config.toml
norm_position = "pre"
parallel_block = false
drop_path = 0.05
positions = "sincos"
beta1 = 0.9
Rows from block 6 of the denoiser of a small text-conditioned spectrogram diffusion model, named by matrix and row number. Rows with one number belong to one neuron. Each number is 500 + 25 x the weight over its row's rms, rounded and kept within 0 to 999. All counts start at 0. Numbers have three digits each.
After each neuron's rows are labels from the 100 clips, of 14848 (inputs lightly noised), where the neuron reaches its highest value: "band" is the frequency band that holds the peak. Only what is clearly more common there than usual is listed. The data: Morse code for random letters and digits, with fading, noise and interfering tones. In brackets: how many of the 100, against the usual share in percent.
# fc1: MLP up (model.blocks.6.mlp.fc1.weight, 384x192), inputs 0-191
# fc2: MLP down (model.blocks.6.mlp.fc2.weight, 192x384, transposed), outputs 0-191

fc1.287:510485514479497454500460480466532483459482523491497511488451456546515468500479494484512496474512458516484454485441595477517490496505540499500489493517494466519523518466516488536473523510469534513447470502495497521517509527532476499492484500487496553495539544527495519525503523520517504508483465471525467480499527501483488505508460508562510469502486496493518510490495489500514509455513482518492510488486517435484506510502499486524507476530456496531458564530485500488476505530511496509529525529508468501518539508529492473529515514499527470468537513512488466523459510487526519461
fc2.287:508468476482443516529490519510501493536517542573496485473489556519471504538514484529476541537473500492495521490508488476490535500511447478506476521545474507487489458504487499500498465463498488527503537528504492473491462504481530553527504492476469517455509489494539482495494499524517520513520497511491492461487424495535509476472510474504493522500491501492439481488520555503496500517511522532521467538472476532504523454516487511481475536482480495439555484496503508499500503479520550479474451499512486487507527522518491503488498511559487517516491493492522483502544525511491491534
band: 250 to 500 Hz (78 vs 12.5)

fc1.72:500514501546520524479527475474507523493496490522495520507525478468534468510516504502515509517507470494530485475469505454484503452553504512500496499487521501525482530497519480505517551501504484494528465510479466464508500497442564459526537490488497512471484520454452527504529512521509502519519513472483536495531503517440462516444491545464512475453491494493480473507522579488518488517514516525526487476480541506523475474518495490514497474540474511495483508512494476510503539534517468499495524501524505540532521539519535477518518506547494467499522517498449490526541512515501458533
fc2.72:551501477491476515524453529499503463522507490486475498519500530471549450483504511534500469496517525490527504444495490462503475507486491509493545499488528506489491532511475498511510451445569524511500469474523560532494517511470491493526524499521449478453491480502501483507501487522520524509452542539499563508519508538465523500551513470521467474472482514532504529520475504504515496503507482539505484530490453516489493500513500485534489518488468531512499487489505528465484524439501529493524532453451519510460487516523507490505502487461472507476479473482469484479483521487497524486
band: 500 to 1000 Hz (55 vs 12.5); 1000 to 2000 Hz (44 vs 12.5)

fc1.359:505492487498487539481485536512517506545519461492540509510508501536487521502488440553501504493480540505463549549451526507454505498490533527481494527518508511483477552504499549488452468488531552529562468489439504491545506489502507513474461467504533488483517494450474469505546470529507487481458516512504478488454548485506457466497505505542484499549486518514521514482519527451542519449527504470509492496514528482466479512463484512499496511504480498520513464509486498520493466511515490511471495558499493489493510507499504496484470489486511521519504500506485504507499501504485516471
fc2.359:441472502487464471535515525530475484507479515503513527497511515496487537527500484503508522475521554525479527511500461483486478494468501448479520524517484495472476475498487550467509533515500499496502500501468518522499510520502503512469472456562496490508516479469447477493510547502510478499497495458471488499493500461507452469503502492542515503543457486546511504464493486470487560472519500521498481480541528524456519521506465549483510507515488494499494514479554481561496497476483505529479482530491453507515499517474479506490498473491517557471521460480523505495509448543489511454
band: 250 to 500 Hz (54 vs 12.5); 500 to 1000 Hz (46 vs 12.5)

fc1.362:503531576566544539470496484507507525476508517459489506504502511486505509494518546521475492555488477503510512536455460523531508511503539553511494482475476467523535517495482464492482481468472497493558522509545527464520477493523520542462511477489453504513513474501456491498475544526479493491516524504516476536525498525488459463505484528514499510532493495475519483501476516471470476496526519459498500534537502520507471524466501539497532498516506492448486540518503460467496491513487498502482491532475478497484501534507506489479483521510532495466508519486497510502495547469437482477
fc2.362:522487464482482481524511487486490529522473498536518494497507505507463481492468496505494496456478555498514492514553560455458502509499485459506478526484509520471467481513472547516464531519499504528469481463462443540459526515461496433486469486503489511535482513488529511512529468485518498503466520498519529449492506484526514551463510527492509491486523505515482502512572528534525487475458497492508495480455518491523529452518477477508459482493492484540536487493493527490477538483531483492494489477504500488518493465493507505476500484532469506538498509461518474507535468515534496530
band: 1000 to 2000 Hz (83 vs 12.5)

fc1.361:538534489519521502523482445486491473493504509507511468498511521523511511495460554458509475470510528507517477492506525485507509520468526522553495517534518507501534480512558525477476453513483510478466486503526509498523514473475500559521540493497496514476522524522512514563445513431508542508542500492458508537510470515512464510477473520518480531483555533491487500475526462490465494473492542501463456516530506484466492502519484530528464498501458527522464519493502478503519535499494497463482513515495510516474463497493493500545458504545485502494504497487487467472471511500485461497
fc2.361:490479472468492470511502486451518515473511494480556564503543517533499505481512514481477515483478491456497503528501483491475479478480513510494520463517488528496507517496531483512549473548473520535528535511454493497504537506533503489504532454471531462477533503497505538493483521500519509482499485514483487534510481532537478525520480500497439542491480510455476532528467526514509484486492507532522411473489491516511541544475483505485482499524509518454528511485511540513461530497543489524479515499449466521501546536509500511504522475468471519522525518491495492489513457481481507484
band: 500 to 1000 Hz (51 vs 12.5); 250 to 500 Hz (48 vs 12.5)

fc1.337:465517567492587517487511474482466516446486521507530507510496482488514516442503472501476535476479504539491519481488518461508530520494522487486494443494467515519497500549527499503459535501521487449532442475543502506538451526518515486486486483508487515515514540531484467528548485520514508523495523536523499550517539517478489463478491519497481504476533524488503499480534487527540510500520525480487546509515492466517548491518480502499494482522530482486475454529503480501479534523475509514473516528500457487516504501496457478494535499527508507489493481516538503506504515493496516540
fc2.337:526480468467512496508532481497520511487524501466517522522489506499543527546509451533532551473558459516532489496474479538464462524517485454524536530500523464458481519500462532472503459498506509528488508525499497488508557512482499521477520494500495476482468519493472482502515537507503501530545473485468513469477460530487478480499494473520502504522466465508529481523490451456505467506481542496487541462500513551482482529478535527470514463481488493501545517527513458512510527450497483505463495477510538492488475508521549485527494494515500483490504513473519476460509484496472491516
band: 1000 to 2000 Hz (88 vs 12.5)

fc1.358:469518513524467438529515491513510501513462499460480498499460511482508505520500527508486500471480488471531478512500444539548474495483505483463465475503459525499516480462456454509491453474464490525473482511521532522474498490523523476517476525485497498522506495462503487511513531512507472464486528449490486516511490480495535482494464504511523482508488472535528523506564500442519513527452455488513465463507489542500505499504519449506549486489490447486534508528542514474494512527530501503518485574485525534522481519528500491470500478527470509458512503498495525477510502524497515497
fc2.358:548509488518520556434489506517461492466535516510514486475540492521520461451467476514465476498499506514475511493491521482456500525531521487526523508445508475526529549538510500504500523493532531516556524477486469498506544527480531471459527466465473510508491537504464493498479520501498503509506501479508500459499520525492470533489524502532458501499514519469482493502479511479482521482540549500499548489466514462485500489494461507526503513494487506469441497476456497505492530507510416477485510452487508488495511490479482474504471523481487496537477514503484496502487496463478450495
band: 500 to 1000 Hz (52 vs 12.5); 250 to 500 Hz (40 vs 12.5)

fc1.54:495521478533505498520527535459440505547496510502503540516514475507535493477539494517486503489494508468520536494465499487488482474527462499509505499502497515472488572520523498484530472485492498485485478487477564459490489453471501465538466485504511483457516554476495504501480521485504487520512453525495490527536515465513479536486515506478488500473486499460467497484475530525484537510522504517539484497431539464468453501428504494547508488509546506461518487493506515508515509526501487485517503521505508529530482504515529506483500476481522517564522530473525454478510502499510512535
fc2.54:526509463475461533505477498511487536494492470501502471474531500532482493476484481549509494519537481493519490502472524485452533499450460495463495529511496450426497513533538497550470460423464540457511491478509540511471504490501483508500540475517476511495514496448471485507485504510502514491568491556487481463492505519536521520489496490491481458475522503504470510519504487485511479521522501504498530500460483481488471483496488472501508454502518506522486522487495522510518541501516512485449489482452495524504529524491464506468486487546498565498510467499495529506510501518479505521
band: 500 to 1000 Hz (74 vs 12.5)

fc1.211:513487533493483489447465502492521481534503497521513511506504493451529488475485497444475490486468486496544505501542458507531491505445490525494472507475489532478513484525503485536516552560523534486497492476501531530516491502535501503482551491532511524439552474475512481481477481507507540540514461491522540454478538491458513528510500507475500524536518541505496502495551476487523522461500492470471504531506482476509502531498512506479495477495511542523525476468482481449503519530511491507531516471528479502484494481507513442517492523533549491517485475471481487505470524521516474531
fc2.211:493477527505457482507505528476481535517507452490537463476499535523459551516520526511539500529495503515477516499492533511482503469505536506505418524531479542511509459506562519486514517478525505506499537540479516469488488497481540541527483479509493526450501483522516497526518462538489521496464526513511470513545489511531515471433510473523499477514503497501485505466518489524474498503523521517506478533457509464510517519504498500483504515520527470480466498466522516562494456501530522511494475514491482512478493491515471501455533459496477485502469510509456449473492484492514513456
band: 250 to 500 Hz (70 vs 12.5)

fc1.99:535516486510484527491492515502497550516482490487519513505483498553499492464509544488516465467481506519507499473518501471453551520502509511579484476524500495547518493514517516532491534533547498463489498465473525503491514496488488460510497471476461501412479468480478535518524531469566480471499463476513495484483531486493518505511517480455488476538474507514506487528467505450543471471518473489513506484518460514521498537510529467490482509470492566461505539494496528508543480539525500511498547519489505508483497509494503483493471492500493500514534495491487466502539522522484510506
fc2.99:505478490472506491493522529520480449506485503500499496493515474498496508500517478524531551541532463492506482529454525490497507538514496482477517524493486483501464511499452478483477493497488498500485480499547496454479503520515502482539502539533498485579486512526504478517480427493504489556497525482524509486492486524463463529461480498540466464533562540486474519494507516510521522490477503524464499467481503464522468501503481528514490494502514506514464499486525474488466499475530597518472441493514511444506519485501496510512502498521522510472523523528510502540471488511488513458
band: 1000 to 2000 Hz (37 vs 12.5); 500 to 1000 Hz (36 vs 12.5)

fc1.303:536503512515506513485476482490461488522509546543478466453519524529520458490514530503475497516506499515491511534491477483509502458487515538558509488534513539539505486511536534528534501464444528521486481484534518503524532477447504491517509452480494514493484532495502461522536494474532490515498480538507473451484495458490528481460515537510494495497470537487508483512500499524457534509511501536535496490411464485488508513497488465479476496492484519508456486498455496487523510452481487475549536485535510482496506534500505465538505517504467494483508532509479513524473525487491531502
fc2.303:523499502501484539530523513488484464495513541510490541510549468503537495470512476465465454480529529464477504493515485496507486491421516481545527495492517513466493517500513508520528492469513524495491508513495521491514489503452491528504489410516489462485533477503470503501549501463514502569496513489484518501515460535515523496491473496485516530494463510511504483471512502502472485531468470546490516504518486477486528540530492518459481490475517437462493460515483515502487499531489494465493478540497458490493488498513487475515498540498492486523566542503503475559521504520479515495
band: 250 to 500 Hz (50 vs 12.5); 500 to 1000 Hz (48 vs 12.5)

fc1.96:531493500497483489464479520511497468510504518518468539530458496489483542535486538447508527525483506522496509516483540495471518460456488523534464562557548543535496524555552510521522537507518483486537467493495526472492482473499528490504501531495480505526509472515478469496465523515524507522532462513515475512507492531485529434504503485467487547481529506475471532490444515506506504471500509534506459485497514504501526469455505500487459544518511519501511466494470492480499478486510483477503464479525496483467516530491515483502483525467499503493528551522519500490519480492455524520
fc2.96:510475536475485481459475533481474504485500501500484491494504504454470478478494488518539465498486516458454514481448493519486494498498512460511528499456495505536444507529478456490458515462480495528491439528490521495504526520481510486454477500528489498482448525494491486516520497487554541503443501474549528458498476486499528503495506474460539499459519512511507481475555512556497524470459509494474475450512526476531501510469506509512471485537491471519499498545506471533495519490480515493528519511514513505519474534493516519528482501485492496516541504462510560488487493504541521512
band: 500 to 1000 Hz (50 vs 12.5); 250 to 500 Hz (46 vs 12.5)

fc1.16:508477501522498527490519445526490502530536517538486497512541504457517527519535498527503494545454520499551515515487473521486499521520503497470522524523514536522486520490500480489522482468493494555530497500526481517494500467503538529491522498511471452559517490534496478481515467527509508538510503531449530520483471491508507488469549539478482520492514530463480509486546480469536486504531517491514520506477543505458468495498462568528495495526498486509512478478507491513515525481547470485465483539530458523496504497520519498483492486529491479561455489477504515523463492551472489476
fc2.16:515515529496516480512498474493525515495491482441513496499450496520523488460481485469476491456510500500502471511513532472502521526526516529564466488513513481467493472533492548536486519517503492472459510511472509529509524537501507486454467486507507509482521515500531524537508497511500513484511475469500473486519513519502493509543443544483535516489506497511540543514508524522472513490521470509478492437530484488519485560515533472489520491486518552524546529527455547464498463540471499545530562484447506516520507518515504453481519485512500542497519501484489486533509506476484511497
band: 1000 to 2000 Hz (44 vs 12.5); 500 to 1000 Hz (43 vs 12.5)

fc1.144:534502475508519457476480504493524503454487520462483527470484488548494529454449532477464473454511529562482482515524555499535505485483527524529490475495527480482481499526559517496472492494502498473490487547542518497540534443509479500520478482491489529423507507485460503478518534494526488495525463477521484482505542538478477510504483510479499489472497479505507534528515475484530497465491523516493493517480463476500533506510529506482502497485480529498481546523493484515509506526442482526492532508540523511510508525511499487533495523527481527460545514488492499466486530468497468532
fc2.144:490456538480488511511469526515491488501485491495494526516523490547507524497529510487492519448502499480477460503525499490517503485481489503537468472527534517478530490539482483542524528483512492456498519534488520470458521489527483474514487494531538531479462483516555556522465456506519502473502477489484487497517539503489480501547512526483479527517457452479503547473496517520521459491452489489492474453504475470545532526505483488485565500452508538540510512487497482495475463551505481492493498480486492549509531496480498519512519511526466525486542481514507477519528509496530477451
band: 500 to 1000 Hz (46 vs 12.5); 250 to 500 Hz (46 vs 12.5)

fc1.60:563532519506539561480511469476498472453494513529460489496551492458499467501512502479437460495503461510572469451509510497484530502512473500493477473475512499488489493513511500506490495529495520488516472519509502526483456513519520500500505489481523479489510507505533518546497476503551499525517492486485571477505501511477501485465517488435477484458462477525434463511497531458526490515492485511518479506483504496526512456525455541514492508500486524502478452494485498503535511527524493488543515515478485519509492473531478511512509463543488465475514496472501505510512522496491463527
fc2.60:471496530529469487523507504548489449507517525486560515489462470533519514461485476508566491491511503548489509527509526516487472512488524489500512509508445498475492526525479530454485545488469453490489527509484485445513513496505479509500463481558481530537497508533493524473502500484475513467482482492500466508476481469536457477530483515505555545504479525503539492495531466492498485475508478463523524503498537480471492514440507462504527505496515476517459519537479487512441483475498493535489509526531493486511517544469477494488498523466513521505533472488539489494476474487511500487
band: 1000 to 2000 Hz (52 vs 12.5); 500 to 1000 Hz (44 vs 12.5)